config.yaml
dataset: "Morse code for random letters and digits, with fading, noise and interfering tones"
gain_aug_db: 6
spec_augment: true
bias: "all"
qk_norm: false
parallel_block: false
expert_mlp_ratio: 2
subsampling: 4
positions: "sincos"
optimizer: "adamw"
lr: 0.0019
beta2: 0.999
epochs: 9.3
warmup_steps: 380
Rows from block 3 of a small CTC audio transcriber, named by matrix and row number. Rows with one number within an expert belong to one neuron, the router's apart. Each number is 500 + 50 x the weight over its row's rms, rounded and kept within 0 to 999. All counts start at 0. Numbers have three digits each. After the name is the row's rms in percent of the matrix's.
Before each expert's rows are labels from the 100 clips, of 14976, where the router gives the expert most weight on average: "top examples" is what is common among them. Only what is clearly more common there than usual is listed. The data: Morse code for random letters and digits, with fading, noise and interfering tones.
# router: router (model.blocks.3.mlp.router.weight, 4x160), inputs 80-159
# gate: expert gate (model.blocks.3.mlp.gate, 4x320x160), inputs 80-159
# up: expert up (model.blocks.3.mlp.up, 4x320x160), inputs 80-159
# down: expert down (model.blocks.3.mlp.down, 4x160x320, transposed), outputs 80-159

# expert 3
top examples: white noise
router.3 123:527582465431470502546400528428556436382509430541466448490551451568474470393476473507427401536519504501461483545550452492519522485435508521530555499431548550537504564557487591533534440546580502499506552531483548481536500591526561538544465457
gate.8 089:575421480560536547446584462481484491530493404586539464446482576555458501471488637501531451496478496428517519459513557454479516501495487519436488522555496532542532507510420571329536383584439503498448473501473586501496500464476546447551514392
up.8 073:444450557485528439556504533479492551594478543472474562485477510471545542379445506387466543506466444561483421454469512522471448473424571533503519489452457436547413606627509545494457491510624498539475510512469495463404516450456439460520466588
down.8 078:498584472411427453457478390500448508493486553486578461430493551456499481476511508558491519431517415542529511538468509547536454423503561599542455462528426557470626503533443466508502491518546471385560534611580531478539502587443593497551643556
gate.9 097:511397531498475479448591466537514564477514542465594450470368494503486595476462456482533468495488494472529473509583552468471487555470485479482478470633495588485489480470466479622500496533332489541557412465479443499514537536462479473487562540
up.9 084:495464510464489473557473512622434461514408516509537489605535542482535520426462576483533527444501549547506474459544372530543520430514497458496412562457418424384436496418381422468541500478523440489506452480517493470496503467416487500466510423
down.9 067:479549445511459496522558508543428494600542553457443488519455583501499634527406536617453568491520493533510552426514504546489415475453529613509472544509447431483608523531463510526497499495475429526574428564611498552522492607653452541464552469
gate.10 085:573512449564439528493383522497624512494582561509424455483540452517523494440504512519512515562535475559497530503404499556587555529454527579529466492431541378435527499517411456489549439481467419540513575478467524442559485494526558514589410425
up.10 083:608526439539517536557540552526553610560530433507498467511522498530484574439525485588481405494610454465471552475522452569491526493437461479508534539473487475467534466487374515357561453562564588483504471436487517493458437464574404476501546438
down.10 072:414518465537574439546474487502504497553506434379440568570434428551526462519541513517455521571494486436493379513464514546410429560491449476593514464489498563414413504525453470496546491444586434508456496540490502469492519493519544540561648487

# expert 2
top examples: tone: low; white noise
router.2 076:546560563653473605512607561537512461614576561608573499522555605462532452571543471436452520484526518494549525399445558449463426419495518483494458526502445555489511545495481445470444475506512472472509448437448424523493509412446409520534573518
gate.8 100:490379524568556458460526502428439492513564452576485493544381513531498576562464448400412518450457523459626425538480585379546484469470444456451509565452518502472491462509468563514498574551495458540460492513510527479450539436481516433582468515
up.8 088:566515558469573570530539550561528519505536452476457494560522503500408471552420517527450595611561447506561535498511565469477551549545467482549514513445566485496448548543543543492534512506448367623487489473532525491550573473555577496560511469
down.8 099:654465525492469482522520509568466481557483472507548494553514577474549513545528538550523578498535543488496553448513478517502453524540433517433440575440536451511556494547464493445483457448609491496594493453547531407457595514501542458450502473
gate.9 073:454395401472448529444524515525526457511543571518466523510509463453430485537533526392573482511487525488506405473495511497519436545552521523504556518508480505567497536552455448474504468573371464454546590511551514617586462453500470433505519498
up.9 085:483502535503572435492504555440516532537527552484485528457452462480553530589434535382460447498459406468576448442454447481587531536476477480502547425554455624544525428525434442514462434512500512532472462521441475571522514444529512502459492473
down.9 075:402507512478561517442454593416532448418538513512419517487448505563433401601422436521469489513507544412520468506498544469485460448492489606520529460477428555490454518546550450476574527466572477557474483512524366518482559516494553537484552587
gate.10 110:485391511564485465422494495490476540453556511558579524535416470469563539509525454455478429447546615509516522458446550409492395494433508554387477488543425521476504412493465398553454519511546533553480499514461469512449419533451452467438441530
up.10 099:539339595600532514447531567504512483434543523454549436541441393485513479465510468431480500440449552462462494509556506421500521447541508522462523527518451550507526515471522411545448411518426547464479532476455452532476420425426501426520496550
down.10 140:404510450518548508493448493451546485470554416402496486462485408532485426457473432544414436526427424458530478560510500470438548458497551525508503440498515509572464470465504520540556583522432547623370475563493452489513510548520460576532553523

# expert 0
top examples: white noise
router.0 092:538471469523577530468558537548521573551605601421515555542546524429506552507535534539561576437428478583509551506401472541489554479469486547529443515470464393495370519516420444450476501480453449587377514490442463442499533455446509450403474543
gate.8 087:469506490446407466476527524439481508447485550406477525470509447602436467558494472530505488514587455370529547509508510586549426584453469492544518502530491570513570463514475491513544539561396539439497507411622540547457504455514442510543569522
up.8 070:500509515432478584545496378601546457463518476531583540509540473482492538507415572462492591471464627460615556413516565463440488536545531488552502538503462492512453401557496485543508527495499547480552418492471509411486490486456470544468521508
down.8 071:558487511545444536431545451424497552529464482467428472517470505485528439548484548498462505582387471427485516571520500477488574489458516422448503554396476345527511486463470463514436533476472502493543600512601546568481503418436463460569498469
gate.9 140:487420427472450489459539414535457447538423546429487440457446480458458413545526442475499511484524462454582474583537522505452428541569437415463571588583435490459510447487505511464506532460419607507418533500512485554471552452575525519529518598
up.9 153:491407452476461485506536436524396406469415554449449489462388505460440474508537473480542526511547426474565498506576549431395419514565431438482546502536439544493550432490619514527535571526390574439442457519481512535432527445593429578522528588
down.9 141:547562483446395448518495511439560466529460434415433498487577459559460437532497461626457487586543458425486535458500439463477527528432533494540582509474510479537456491443418571545540514485522519430523528579500528537533534484541472515487533618
gate.10 072:497523613485511512385508431473512595555514553584406521515445513462524462574533484550527483443544497464427581525438539454499317443505526446503517501496556548416391482521477556482418447600526521532557485477456518418441526455500428506517463568
up.10 083:554612504483486421448517436500397524545561544516542460496373529418516494508397503503519516544528494441516450571476494417565456520554495544555411539417517452437493509507465507560461508488428440560522472580439576400560488449462485481480519501
down.10 093:530508361492379479493469538480444613536534450461474466421542435516528450457500451496470508498462455531514562464548465473557537481451551483587535433555501497569459539473430473547494422483473496484469481529501580557609489567542595526471522554